config.yaml
train_examples: 195000
horizontal_flip: false
method: "mae"
encoder_qk_norm: false
encoder_layers: 12
decoder_layers: 2
residual_init: "scaled_by_depth"
beta2: 0.999
precondition_frequency: 16
max_precond_dim: 1536
batch_size: 64
epochs: 2.4
lr_schedule: "cosine"
final_lr_fraction: 0
weight_decay: 0.2
Rows from block 4 of the encoder, named by matrix and row number. Rows with one number belong to one attention dimension. Each number is 500 + 40 x the weight over the matrix's rms, rounded and kept within 0 to 999. All counts start at 0. Numbers have three digits each.
# q: attention query (encoder.blocks.4.attn.q.weight, 320x320), inputs 0-159
# k: attention key (encoder.blocks.4.attn.k.weight, 320x320), inputs 0-159
q.75:460478498505569482497576526480529525554507548468465562536601480529479494480540533565472520480526497504458444497528488524502437523492539527543489410438497488546497542503527482470450437473439544494547455558553499506518561528514518519439489524509523525495567495514496402503491479475491487397441473514514462504535488459454512548569534497484500508414532503446520507497505501538512518493520559383463571468475471510488504469428543460605452466526492452531483460590476510472565502462480487
q.76:554526522495523528483595490455530487455486504550466554535497494550537482518440384501578455494595452556524498521564424446572546528493543527485520548545451534464405494563482442463456478440567497534451431538481468589499568468494476544459457577502524534471491578493579478523457569441554449473481526464472522500490490578515508520426493504495569525519514551467485472518388448500543452478565487483550479454479491572530504464508509491513438399587487511463503488509452423467488529490484534
q.77:483479494517531461462509527519506517599473526432471496553465461425495522492442493503442483401560505536484444523483517487502474465501503551470559405447465542430467455541450494497470474458498483565457381494545524506526548449465521498477458570549463486461479459574524460458547448551567481467537521605508483470572605439560552525516409526456514455516494530509496500512501532469474534556474520429390552465486530550415488483468529397446567467539581487448489516517514417509456496477521499
q.78:496544498460436566447488520533488525531490530456455498443482559453463515527435557542441427494525482541562519515419590494446445537490468524525517546434469477490567484503471588487494550484520494485518479485435464429432503548540523445599552435548478513523556467506498510535471558477476507522460458467491552453473434462471445474423475497474454546531543512560439453451463499486438469483453406560617433461437469552519528503539478530553546568526549473520476502498509555600548501575471479
q.79:495544492522459552467516499497382507417478579568536481456480537501491485537469488558465526578484502393507440473527573530553449572489481569598511474496437461487529557523521459482465516547504506575549557475520523565479471516534525556510487481405442460447410493532541490490523524409452577498507473486545535480475445449563540604462532463533519575422535492519526496505515483552487507482532473535516516489523517553511493567465473541500478490485389449494515536495523537474602493511435528
q.80:488491515527541476421531493479521507574444490509482576540531524522484463493438492476512530507514466442510513587507498546526455427475448490474523492446456512513464457417502467482459523550486562526473429492546543435490466428458480479412461494492557468472529473548535483505529513518462473458542449461530472509486558515511485557573486532435563460503440594440487460551497463480498542538485451509483488441536488515486444505468474475467575452475451479527467523481626514484453543510506523
q.81:535497533589522452554483582515493463416480450479509537537417473501483486551475528548490453550548494471488504498488511495552467450528527537503516478508486508534528555515437537516519495549505485549480504438494467618518501542541580529461516477499441468461470496493584535525527518539485533472503499478488501485435405457451520538384641423488557559506530518535580489486423468508528530547491452527483469518550505500466514605537489507451475494436472591505515559411542436458523597467512498
q.82:504467507519399494564533458539514544484484404541473467445538488520529562532492509455554523436345584462496490512584441552488580493421491484516533571587498435471485548444494446603476534532560498516494628550516475514519395528520432470459523442475500503446522512484474470469542455426520483525510528439493480492495436388462464553497475561517446514475496550493489508565535553515450478504563502556537475478425525475498436477464581486516533492530498546570460531537495536516529523487495485
q.83:520495463497566546517460596558520522480547519472496451518541569492491551480576527496456509493517522555464492561501520554476522453486512485518538483517478518489487505494496515457581501509480472481485537488478465477529450508559542489539573503483501478522489470534490440448397444528521491478462524506523471510485460448507449449467530500509448490562532493484525479498527528481515480452519474437502562516469509479489546482506517544503508493499523524488520438467472500508539497483494448
q.84:489540553477502522511498508480540576491499473483451502520535580502473474505464521426492540558482485507555583504505531442517583447540488491445505549547454563519424470440465512509485486453465455507517568474554495425505393550459442522532450460511514543521516465536444566506493533422446528584498498532516444497473493515508515499562447540505521515472524503542474476498508483524578563489490510570559456504406514503551455554481552460510497505519454469542551530487488518539501443496565449
q.85:438501483482539517477501502514512536549480454508519537514483500469476521483516455517450529517485489453491556473484500462488510473500469530474491499541450550437580493462535482484436511556490506510534543529505570472495513517539465459510449490396458531490509490542456469511538529502526526442527555524475520508495438408535502545530546484530514557463473472543517508473481500472465485523494492467496517549501506576522488470503506487499489483396532452468544490470537531533535434532539522
q.86:493491539505535439586468544484447493478537473509543512482468558521537418548528442479426493565480515427542469493492573427587509447555413522497420450455492518569493487482534455510524534560470519576499522485463534551524516536535488527475519451447502536546446527523473580557557628459407529477509586500540474516361424587527516497572481489476551545513533459501438533475470505458463467491456451434516519512502485507503511543549497486503547502488472463490556534541513434480523527467535484
q.87:454533494549467487532468499505530509465479404399592477484513532564590540539544566505498427498516549404551461491534581536543524516551449414484476532460438508506556538485481542493595557540461515577510458505468460418491459484599484472485501424496463551561516587492505519429598562480430492481434468430479464486530430437461484418499494425520486504511513509496450487478574526415504518515511488392543508420487528479534546558511499494497525557552516534559575559493499523466554556495598377
q.88:502506426488470550451431480550513511493525548485474480474626583504540546504581552523555442556511469549483548504478531588424501575535518552511500508539632419507524542505499520456482575410549518453489580454474491467433556595513479424544610541498380550422530418466497499470492507463565467612460486453484490569456454530547490445498494455495536531511493472567492555516447470558510567475533432502504444538518470507505522494577427453461451595517503471568448494526511508515488518506515502
q.89:447509503489496482492505553517484506546561530584559526531516544556543439495467522471556473472482482428448522521489530480567487497526525529536592527517544450439465520464460504541460540417523512494483488491529477522529419458516507425526518549520447468487435469475573545458521453561561519587485502422537519440416481437458524406458566469490525516552508472544439515503394569473501463491528392561550463505527508509558442489536520559477527547509578487588524550458492470565476531426513544
q.90:414483483457414539480495438530508486402472485555507436430513461575516520529470539527591517475408620495506537502517481494473506556478571443492556583637515526492511487473463478500518467432488515452546595555531502458498442501461493454515471477525465496496458443490426493470586489458554470582460466514519479536532450573512508455530544484512496547543482560464500513510535551527502532450526531545500498506559504457540513489496470504488539525513462512521475469570455513528470546491428486
q.91:514521491539522469444460540511527499572498509484555472501494523533536479571486527516466483467516501522563500499512483486551521541475454496455491491453456542449484536487535483456508519534516520508533477473496491412492588472474503442507455494480510500441525494529523467469495545510475476433498466474398505522539540506455548486516511493490474517511490519387526463493497495467521469507524408475482486443446476523514474464491464532526517511533532426490528448515485527544497498483530484
q.92:467524511460522504492453511489504487534541524500525435484533476452427436534435483535518493445500492496464501480550512509534522475515538514504484468548527520485489441546549510560503496425490515556520498563463556515551530472523480535521448471463544500555464529493501537536493550527497553555478515522515495489516512554502558468460469513483467457467501443545500490503537510487559474526540533464522495498510484504538466497466488475481468443494489502544507463556524447528503507481482461
q.93:507553541461553532462535501552612464460534495448543538418499471527520592434457497526647533578495550491526499478475488594440531458485573448504460528484631474508605538498482594525576529578479432420487496486502391503472554464476336437560596462458504557467531520421460519510504495445510490537531425490446546534500531507432481428501488552491415489445477559505534409489438459520464552446464463561520489452503532432519598547526503526474481547532441566469551514493483465519470523529521493
q.94:536482414437516499495571527473463508562482542548432601504494525485541470558551427517453538470521453445472436481533498514503557475571549531493510464427499475471479510476564480514565479535495505544522447577441564563510504483524530582456399515546501553523518595542538500517485525451494542497521467485492571542469550432504500514468504526514498531442483569460609435493536480541511471458521464541506523441543513601466516583548498523576493510418501461453491512504520480519576553504501488
q.95:467568492432497525480491500515604429532466438447543513539527518553503524449531456446457557560515476533564515531487521523443551490512492536519491502506486487528499475526473556509490519446493506502595532489528511444482494466480523469478572480472474459459520511502386517458440492507477526480508408505510464494541487469468567485483501469522415508497504486487569451477505511452489510503463488479553539531457522458448528455490539559473528525481503493494433445514462459492494545524543429
q.96:480466433493563476499539482527595504547475462505438474547549468523540537514542510553587511453423512413490490498542351460523504489446490530476595503616482436503505487528515505534537449482474556448535546545472479566466534460528554461435494503509505545497466465427527439532493517532477459520509475600512455534574539473514557543489516509508528490527507531497558498490416586533538518470545489422501506467505468503491460486452513459472425451541498601551461445489475467495470578451476511
q.97:505522514412486494520520506486499574502483519516503516512571539450556388451563456522448489522456525484504528433507482500419445475476491479513475465530487525455512508579537491497468433508476509555517577572519589549512507511492521500489478537556445490493468470467458461468490483497502463526605484537539498441521535537560527524493450512548511474456500469466484499581595532501535506482437572446476522530485473486454458455487458471515574419507444441471428490490455555456536429437469549
q.98:517462472466502479479528535544494534519482522629508481497475423515486394516564466509456454487467506535454526484467491482573472545485545499528524557584525525537487485512557481521506493452482499483567509558456552574507500562494533489508550477484612567463470501513538488600553545533557551443488540518590493517483470529459436512441505506473550507554487442467547523361502566502528522590538511526500504491485515526528423522439535405521457500428592581483505470505524512451549488490436449
q.99:462520494485572523514525512538533473453486525402560528541463495543450453516497565456484482481585477573553486541455528512488511584493493455497511501477515459537525460511505529486419514470478491481450464440412494390480499564497465466542576515530533508476504453456536530513461523506517544494493507439481499544436521489479451417401510458476496519524569477520523550545424467503535473497458471554494468512457465452511525539535460531486531568456528451494544477504538537553538473528503525
q.100:512527525556589431511486562518506459571445462549496490558496483427451522513524522515438473500530510487475486538584506482572475429516535479471504504401524469443541553603486513538526569525522470513402475543463477569532619553474555492475444502443537500509569481485483457529554490538441487403501528477480496465520537515494502483541540485475456495325516553493591516468529438502438606501507498442422520539546501507470496540508462495481490464521530533440453480495499535418497461511467494
q.101:462499565511575444542516523474560379528503500564501518561482554478499503419461525515503563537514482548527509518548492502534484439447502445516477501484489573506473414570459492522459540496490458543412504479493495518530478420449488492524468492494599428604512548499433539473504411624520500425472474537592469441489544512510593455563513552488551492453383479484460522580576457413528559456457525431431548465530547472555497458505543472530497527495503567528489485497471511475466534472578502
q.102:540468492477505517518479527473504587558452537508495512470472500439506488499500465452517521430474519492435492560541482550522488424557544505442560491479462481430430552496490530499498480475501566571418489557498627498546524540526533554474464516474504521463486482531498478546465524482546457419508519530452496491497587465539547539532473570512461483473473498449528463517558470474527512470519570443521495543469498519470419491512527461527591482517512459434502487460529495435513413592468476
q.103:457452484481444507479542499515464518487525475543496486439489490504568472463500507510507491515415470372423526506512435519539471521507485439510515485540461480502440540549480510528539476600439518540548484529504491547469424460494491521456504514542394509563444475495589471519503449475501500595529527537515505473481400495486429475451530550570530537578478595478458504501515557513555481498559441462551453523540528494522490460521492555517522463448500514540465547473487489533529494513417478
q.104:463485529439530529489522503494535524486497486507529560548414460553476446412497545485523518530505413517491488559448510459552493504483430411513500570410558519540480538467530472533527517521455452559513464501417471526418546503526535471479545515492508533542485476442602507466468505550507494442423512475481543544469476518423446495563540566548550524537505515489456477502474462509549499483423422479509534514477475553569483532573523532577450472404530529458518447559539509536525536547487487
q.105:528511515506484470527469528495517462508495534489456500564500481521572524444559513489434451496523469536479510442507421453431478501548519498525495491507520544497536575549605514466503454493506549431527528517464536494429529542467514480535478550521538504548452488457516489545389515591534462427491509513431485520648455608512510576570555515476476448548536493502561535519503489525484525522519541437392497497510471543546562412495532530509474529457449506471503480494418480448506528471393563
q.106:545561527527453520501509482560467483474496506508500499498517476477473486500468539489537485556445460477546499430500570476466564516478482487518459513465479450522457476534460524538531469487515518516540526470489497567513451509493496512451425511501510507523491514446504485515551488434456450611538456531523477484465459554496430444441511489488514524523529584477535490450456491531490564466452434563583458496522546492534533532529453564509403526581476513505498547505541558464534556459481471
q.107:461531497509595526468486529473607441522512509467505478536437515572416487439490475493480536466549466622528548474434543491490586488482535478495400548468599516468562460492553540434558510507524480479507534434494419461445496487430487476573550531418508518487514549472430448456519532537551507517542493441500526568540524578517508408544508514514446454474490508556485568481433419488489520524440528481370469489469483513517497443529523531474500512553483545557442512534448555460453537574533488
q.108:485495486413555491441515532450512464479540498559539517543435493513435415546575503495418509509530445629461508545521453523514509461502502536483512527426531568537449520543556473493450523519513506516480479453521505484522579529487554501492546494502471501470520481510550478427462458533498522395514496468475509504505558528478554526447564476509497513444489531540512499512498482483525491499471508440517493600524480536528480486481512513508538504410483511485446467466558444471494447540556501
q.109:464491537513510526471496463472571541528471458461458522535486525531444585459488550477510555473524494543559583451466501546429472472536528517492489528514438509432494542542476566490511477535490484479511533462450451430474418547550483445577543542458504484464526460473502501477465491520493489467526516505515399510571496513478465548436520503545467466553521463444516561476489517489512540545484461570486484474496540463538504472485509459492532544521479499490509506415531510541500506514524506
q.110:458472502462519516501464465560500460466486506401496532542517466529431451487561493554509412492553500427536484464466503462549474491469514474564499473501560472596463557486518509418515460529469481458528462441514511521494516515479520621523515477460456480415493505530541449493504476499460560457522550551548501507563482560523527530539505427504525405519521534554571562432495514441511559569500503417505580513551495473435485542491531492539401536410481459527496488448580516439472437486582513
q.111:509473481486546531514482507474496569511495486447509478567536526448517528508576530527463468487529500480449502498442579540467457513429558585499474443420509492531548494498493553479531518512461505493537477540483517537490516475513533530467532530398429473499482456517509413486528536565550470464533493476529554502549534515476478464468484460441530531500508534472492472534522608457488492536541541461485522530503439432515506561496454498509518512501510418482515419547511490463565554449527476
q.112:496504480494524567496434516460492506525503451486471471473523497506466526510496515474544465544507437475483509491501595581458519382532499478447534579480561479495541495479439610528538521521493514452468514454522479508414453480570442473495615501516459497523536488423583552517501515520508516585529603475507489514498489519423508502508517427507501517518574495535500499514521412526508536449489448514560485488487499458557554582612492482523558499540498541539534562483541458524531518552503526
q.113:475455499520477486566495556546552469520460449497467534514473482514493483477466537500501495479480469473488500532452481561511464484530501525518541563503469378464482528505519534526495522523518490491479452413457530508482551439515540429465518537502455508466473443407502601541520457572495462511525482499559543447496492498427505579411569418441507493532541529486436522489418472474523548535474465569525429490445495466487464532541457404450550508496529572495439487432498441498501576560539472
q.114:474529493443537466496549535533550460498482540528487503595472528548551454451514462485537503402503474440487544523528520527492428486506532465500559440525527546419572529492521417488511503510519528601474496526466478542546583493472552508511479538455453476427479480451464461478458491528513559461473470480503535497499560494439654505469451515471466503501526529504460549456539564403506465513566513483449581466544467480478432493481500424383553479472485528582444456512454499477459511472464579
q.115:501465479486458530464456528496471523515457535622514465506501573446480479563557493516542489499468436476438498520489475459571446476444475524513532529468449524482444571496535504508473519464499518477489494457481496478477580583524471452535533524478508516556417483489504515472463447498506503498443483525515456485514518476531486511504566476582525460566520495478513519494494496522513503472540498499457487463546524519558526473524461460566467562457568473551462508458483475554526461529503519
q.116:555464514603447530547503514601464488435499544502530570395527438516539554534508559482552471505512473454480445534492509446523542507512520535601555531458474459531500505458512544521389463513480479455450440444525504513473516516558458491510547449568507568526486480463612520537530579472472466536474469489445521461405472448489473578458614519494544593543538565513526472469353379529487480568526405529529434440475513485509548561456480507518499496536536479526543540432552431485558634512554499
k.75:574594554497507517558500501481404483531453472461616509418474503524538543615518419436568570493494481496543464435465508530418571493498556495438488527518471535429526493442497513498420514515502489502448473517474530442504478473443435398488559496545419491538471551528466474444529486495563507470460540570497534459482483450543413505469519527536467467507572483502420448538484492499516528536533488480581488550536446459500498477509475488483472434510490494515461520456481547459491472540516479
k.76:538534530483495536492491513515467497491493513497475497512519504532522485531499509505506503554491458529473493530559517508513503484519460454605487465497481484459491502516539535475466540432535530481502442502526490527455529506431464525551482546546460481541528444540500489434492530521507523480442560512445457447523475449472442506521514466506488396436552469489479416467479499498509478459506535526530456505547448528567448537472524573504447490530410530484491482540493523434487485551502466
k.77:499552515473504481521464568480458575429527555579467459521521461442555465431475539516486480516504485476526509523476534499513511511503559484565520473425469522480597522478488478477518513450548431493529525548474441427464496523497476487543555423459476465546604515472526451532478535482490520535451447517444425439444517550461453452466475477517515487476500527523463546493494444551503431488470417485546518542558479501457558510500540568538495547521500475541487527499469465517450478474462517
k.78:352572525518466529481576459544460509560584498564482484518481495507556454558444456553584453458493555482458430520461424415498483453500566480438455503500565446601447546516515489565491491485499450533517490516479538570571458504555530538442458491549606576467503536474476486534440523461458542492525459539469473550508571515456530451576497544557473498464397570471502583546511555385462532548464631488416475442499479392516512484490454428448572490493457518537504454449457529491480517453506453
k.79:463478490458540463479544436516487458525454551504425533446519543503472550470485528501409439470517453487476556497503478523488517474500540447574490531531497523530435444546548530466488495550542482454450409527591506428462520455450554481552538533569515485488536492530428449511507489555528505440552532466523486507528534465468475507501491523570489524455484431435492447496517513537523543533475593425461485495443471484523421493464512471500494517503503522527521398489529499540481417530496471
k.80:499489543499530483505516541450516454464557555493418565570518486425506496509487365469504566549516529511490481520542561445528481457526472515497454479472463500491504520523523497446548517435500516551553508443517550448470471488478496473467482469434442499538496511484506527490521397464462439525444463519519517524513573553485516547433477464522531454563500487525439541483518465500518507400530478509534559553535507497474518537444492565463410414491518504545493486447484510475542407585528531
k.81:524498473533466427413489496488506515468498473432476502497474586535395507554484527552500489491516408453518502525479485558487461493516477496526460506504532436456515499538528533518479500509519482474440422524535464443543516539444468522484536618595436506546561479544393549562522488561504509554522570575444425524518456475467421493513517511494520522528538454466602407530514525475507564578407520567543450488512478427537427470489517477513559515552501505503478481586456527511510524547440459
k.82:452483439513436523586466453510547439488492501481475586556442489566491474440533522465395448510522481541494493475533532561526500475502461485565506501484486485516495482598509443456591518494520410492521577458447518432514522488488450543467522482465505493489440488514509594478509489549429499407546509438537477521544553430441470515528472649546522524497504464439450487508539451535527522486549465489527514528506498519531540491483474488522551507485538498495478487532497478567528487516505473
k.83:562502472475486510524486504511529539489483456504477464458511493541454473520498491570474513508475492542481550480491482493458494486470540503437547513538504503553513496507480493539494537533519519494636556574436483529519478476452496481445486534537472492526494524518496508525553491466527520495457476447511516550567454524524471521491529581511521541483507541472475471470483522452422514451494561472511511532488503450516500449496483448547533490483475501481573533520505497448467519515498479
k.84:491531429525522488522533481511560507518516502573540475544472516512460416523553551478468516458479517532536520485566436509487478522468477476522472491512528481574436497553537524521585443485455468496534529457473451540470506531507524522438474462448542444509491438445420508470483404533488476451547395496549522470479507565491505463549506514484529505453463556484482488512526445561455562429495497469515460474452537501487540456494490542511513497473483511515571587501463584511527474516471540
k.85:453477497477539497516485499498525531516522499531471532515549423471484547484430458508460541514478476480471531503524521475490471506493629459545425472441566590489514542488499519453479524454519490497509488533529470457469534456559504471530520454428477498481520516459469520426481440430524522481533495563521565521533534484522524508526509486521482468470441545486492448505506460512494495520478518486444543528444543488535502370497528452494428563483505434449541440519451561510489483493474517
k.86:465529551524509569451516502522553487597470525506517537534500556482546458494544534478496570441462510507403521506440474557501489562589469510537432500511532491500497503471481510451404510575475642414517452387608484536487491515524536455433494502475578469543464558479511494557455472522519509488530546596539425482524530523525485511461473455541551477460475489461530473537500468503533537537507506463457540499478486474478506498502508420489437500528485474477393535414438467541551487533575514
k.87:484506544531497514531544464481557526446590458524546485516477486470486389523488537596452393467370515600467474542505403525527441505469465422470611517492489517505474524499461453515445492552495546450548480372466542558568496450474512457431469431539516563500482529464523447493524488594495475579483557464588478523502523488500514525552447551532591597442456544460516473453514490461492540478510493422472519451516523501446441526467457539503525488512494503527502516460471363461495549520544540
k.88:477407491431447449468489470562523448474503423498510463463464429505583571567493496487476448521432457452507515491515506539534489476529484589521493466578580543526474442500497486553473462500485534513530411450535515510443582508504543556590479494426517542480529508516532509551485439509488554631532537455511502544497487459382570512500469470468573512539504498503539567486501514507516473544574514514538512532504533537474493482465550361464512465430490468536457433556460523469569524456512481
k.89:473499455531511482456571540389526431436521477513489532541444487538542539448621483546549455478395532506463477514494502493490444520520502468459527528455528500501527444558480529457531532519473552514527461488509410434490533497431547623520450554476500584559560529551454536508456490543447506377508480475512509535524554502368544503502526563500430467566484493452516530490586543413458477501499527517511537483532499526513448553570511460504516528466513571477565455508478508491528455470478475
k.90:467474484462486497463420455487527460403474466457447501522435453589569503520533533567468384575468466596446450494518419542583418540538473551497552436548507504488454500527477523572517561499522497471510514466517492511493474476514465475476549453461452514418518527519536472477537513477464496493493504478527523559595523448436557522438458557503492544492443532470516522443508513494493387549515504431538515459461484581506460515550539486450478500491527479510474486533512469479481485560543495
k.91:519550568451443519455507507434437483417488472489521463449494540502443470493467516462540523476529539481532479491475472409495617478500524487451485511504480492529508550502495533514590555502564531441506521515505525456536446459520489452555538506489482460497463536527542484448476544468452473591396502527550544532451436514552496502550520469560458509473562506622420468499528532491531488524491505496511483506526529517496544506470453569427491462517541411464473494437478501450498408562480541
k.92:452486528464503489514511476570535504528490496487509548465513515492489537467521565525562453522494439480500515465530424508461497448545501483472490500471505503463531450512585569503472498484468522497522528533531522520454470563514453497502538468461566508549501514516427433444444552485564553469494495435531495484433449489529501464466509498485455553479507505549513523509478421539422520478468541437471521548478473590464520464465469498472467546420504513480508531462515488511463474483582466
k.93:499530457513443507516536483514462488501514440417504468522479493550562523493535437525468440579462523463449433563489526525442528497470427541486479537589500429525479491566503438580467447459504482524505555466483480642584566505487546417473498537570429523422474498533517470515591506525509430515501598467537501503593545456455570541513596509504559448449573461515541466428442525434589518462459509445491511411552545500503509460495373472530519466498462516552458485515497474424567568410528530
k.94:459515508529487473556540480447493440562496519457475501514517487479503521494451499425446593516442477393521496500532514463483505510468543531509459476531505499486469498459501564424497462430545460501428490510448529495502474467424478469509480483569485478574513527506462499492505473532532581495499522506471500434556533489571481467488532499575475432515544465481484447576515492514499520563462474490560469541507524547485431444487453580556507495525471524558513475442559584564496467556413497
k.95:461506457546506464539552534516528490425532476522495576452464442506486470503584507589518511535474544526582493479529489458442501507482531481519579468540433456493498526479526455514498548506516538539526559483487479563526512468543539434503491485519505460423428487381548532460587489467508466526510551392474598635504421465493523488515561486498505585487520483515437513471509478473495514486516545536477471510511505494505537501499472477482503449445531517398506528567507472511530564479503504
k.96:537470527501489421533420361449520466498442464380491501491487520495443529529492456507483461552473485490577487528507611484496466541543569551505475458578464424502457491500466510493461553502506496516454443504475465453520455556493483438531538499483456545529527507520466596542581439519434497565414581459460466519460440496485461531475509578463524535605549474534458473451472504538517593489489458591522502494532482527530468530479476441497486435508541419508544507527523445520475439526541448
k.97:521463468453552532530463522521555493460499499530462460443482400474531490463454493496474532514569486515539516424502477507518569504534499487543536442402464544471437529402503511441494517471500540497488545493474550458533498479585495481498526464496488441512449577509447573534539425511483526462474529412579564515484523513527532546501475537519572444554454502520426516533457459616448477482509480481535507477532552512505468608451502487449436480461542516448505459505511452493536443583491488
k.98:543447532502442540558450445495528419492424510462533482438494477500459511467498511463511513550481493448453513481473470503513501539548485544545463517487456515454454563511447555486496483483526509504442571479494446457447487481525464473512482568506532483520529502487548468525461513471540508482422503512549506471442467530548524467440518534463451525561515476518486423523497572480495564499542475514465457458482455462586475549553494480427498502497503503487548563543555424538486550486516394
k.99:486489469516436544544615527486500476474531524523572465421462546518526588525503418508525549502408490448433518494538464439422469446459489500495468439533515423507484421537484464611460487579475555519468591523467481540514504520528474529498410498498487513519474439495485469493503532484552486394506494543489489531458499496517490502473505502547455565465595531551512525459530530448512563537498581489523458500488530451508531526492406526513569465470489571508479475506481508477517494513515549
k.100:587515550448457517575458443531489467495493473456501473517557493531519525472478485432526596497561463470482512469540557457509611463465496584517456517455477484479512547456532524486449508468447454491441587502546530433570517538517414429542493439539497412544485482523537520566471502483595478449470558519457496407460545430587499518461513428543495488473531484588482455529404554473547480540504469565525508558459511500487465488469487506509543429523501475477540507544475458487542484523437567
k.101:601516502529536500527498493492454539496548492587521431528493512418497500459484541508513552473494539549547500500538530454488525420512510431458477501509429525517498490482464526463434513490412514507559575493435563560506521544544428497478524439491556461462468515504517532501456496502489553479494491471427503528462486533547490480518478510488526412522500479556502555497521505535493458441460517437531548501501548430531565510460409506513555464548469512494546572529485570425502441504550528
k.102:544524515480508441549414517473498547498574522526468547479559412468507453469531521522548536524518480481505539489518438433455537558503522444497513537448454595466541510467512503436537481485484483495518520498482488453458511479584461525540508476528522541559545516495482545459511473504498545486456487449518599474513483454508471491494454476531518511499483508509527454510492407566434504454464551513571524529541528545497447538528531561529477451430538561476511506502518565508433446544427501
k.103:501503441459544476449458506486498453564502509371475551541497460479502472555473473528502424508488532497453479503477484524510426581524455457427588526529515560477456516518474491484517520430499481439546450392447504468503544471438564554425527524516486565548512516466502481457548479533398543474539471449590525514571556565486485586485503526503516449488494431420474467502436531486457468457506579451521480461570519452503398573486525563507485564480566526466579436450512505539510509570499416
k.104:480502458525530531546519522505489528443577461494560485460468523525472433554466427492534530482468427479456490489481463451477447455456550506503514416428551521513503455472559514538440536567527513520467526460454459545561446487479487496478489501547412477492436427464479584533516471469480485559493496533466506466518484483571478520513515478478468472533533451595551542442522519461521528471456531509577512534432554484580457449505491512462498526557537539487541455496436528439500510449564542
k.105:553449519457544467521449423517503443517439479389519507458515548517460544612482510484478490485594460533586452459508556498541548505541525584471506470481460521498616504443534597514569548514550500541513460538511494566484446520510479516548496533460418384431439508519544444443475481392523504529514512540513520503468479499578532477423507442419426489562542514537509487621450513538535457561533353536498496443496493553441480480479534510456461527487479429456456496504495486508489487492550482
k.106:492526472534513518444571496533499513474482477393469459473482537528451484573500494524454514366513455599502498501434480554515535512471429472486534491570548502536390480535475519514491504555513524475464509396467509497551496453408543484511537551482505568483503497472534545553519527576446504530485517452558495476519461483467552564478486454547533523459461484443436496506478488450500535527461517479482532442507489447473528584476472502462522499545510499458598435518552437487513479559453404
k.107:537464559425564540515507478450446464472562463485470502461531511549564525557523500577538518505496495398545503531458526507541513436426512537535490495488494524439554535506513525517443477452501471458529569498515503515456484494498511506493507488483482401489488478540573481512497519472528486472505509515471435511513453573473540536468613502442495475536525505506547543510482555479496496466494501529492481491536583532513522468566442428546519477534387486505521501505472549462519520435563511
k.108:519514511553498474518538543499470534471547424523508565493507457539448527560434524511564524520492474466541511474546552441459555525447538475488464504492457459508467512515474477471473486494464473489496518523480477413461480511517523502516504484525447440490499504494476561503497540486561491461526474539436476433464432471515515512490514420516553486506594455569499502546515487522547471460471468538550509480499560490494536534478499516491584448483434472527555505456526519449511519463534561
k.109:501543443580484516469478456452543495479512451437445480538534540461493505548529493536491438463557535481481501479486524462552522465483492506451492444509528483541519582486528535525517533467524442537492574517483491510474532562516514522438440499449441502472546450529487444457470525522438475508469431446479540569524477542493442516461484501495483519474472492517514503488494543439499510478518504584478556461481517495560500546535591513534483504540491510474594574505461481537531493462520439
k.110:512458562533482471497525494577507482488443541488535477413549489444502542485527500429471524505521537448484509416427515545543463490495516473548526438490506505461519472502468428556497500489573443533504507465479488470457519433466511517535466477546401485529490435417476467561562449511552464516554474507528485515486450526475494456535528488524517517534538469481520480527408511516461431477487486514529474505482501476489512498509508511452480570509558497462539511526496462554494547551509493
k.111:525533505488472473506506527593538515518484469578538526478480433510508512559441476508469533480504484471474517519558498511534556522403558468425608476452469543490422540448453532577464534529499565498509502505460503492474491447440496569526510552541495461605480489448511518524525531452484482549395488467540554509494465538496515475508499508526547528486413559511437503484491535426453539502474499532519457546571513519467495529501481524519508445545469544453493454484500457450488579482463500
k.112:400509527496453442500528521501532489474486463473473465553470498508529510502562459569485471516500515429477483477536462559527470471468441502461513494475598504558478467517513513551512433488410498557444541530495488555515539516445533576499486532531489473558557459470424472545487490554480427501551449530542514471561538513464579476498569468530471469530491437468506514501551491489519553539503510508457522467521509508482522433542498492514446495516457551480523407501502538524587556489511497
k.113:495461464521494498430499501491543533484484458433454494579506540502510515537505447558531439505506507386518497541451502470518555495443470448499524504500418535568487535449500508450522548501518498546441547479460472439545483560548587585462466515501513488493534487475495543585535504509477478535495524552419439539504453484393456519525491455487595510579497390509435512480547538489555509522490481609545503455559521470555538528552479462559474475559533476468521524496486566492478509493460424
k.114:509510567467539492504471532438453534490559442526450526436553500550525525521508502491498470492499555508534513504517515496572428501475505476508489431352426471426539538475488518453479534521582558493541497528481447451485525526526488505520510535490480431530521549502479548576479494546478474539465477462483474558466468550491456498553517562471555433605434462546436488463590484566438413426529498561529556561536506548554389574506465469493472487421465442456531545504500502502505462517474429
k.115:556447516526463509477492415447569498548509503411487546473499487578475504459457537425516499455580540510508515510534446475569509514509513536499516434541535566538406544444495520457512485554534455445485506450485467408471535508526541509497512444449546441441487551475477466501480555487466507567514484459494531496499501471534480472467491462454439517557534487476493487574485543461486487518436507580508551510463491455503455533438575514468517533527476456517598481483549496495493501482524476
k.116:486569508507422480455569459504446453549456472457501487539450527458442506531543504558470481441455534464477482541516476546437497512421458498489515489611533505500487524498467547553461497524534528454451436507533520469506561456438506525449476655513492546515522497478487478523506494539541500513480551540465429424472474518441443532471522529551490462416528501423492447520480530408492613574446530495539461497534481376542527496517497476513508495499506543586471452549539538480490524515510475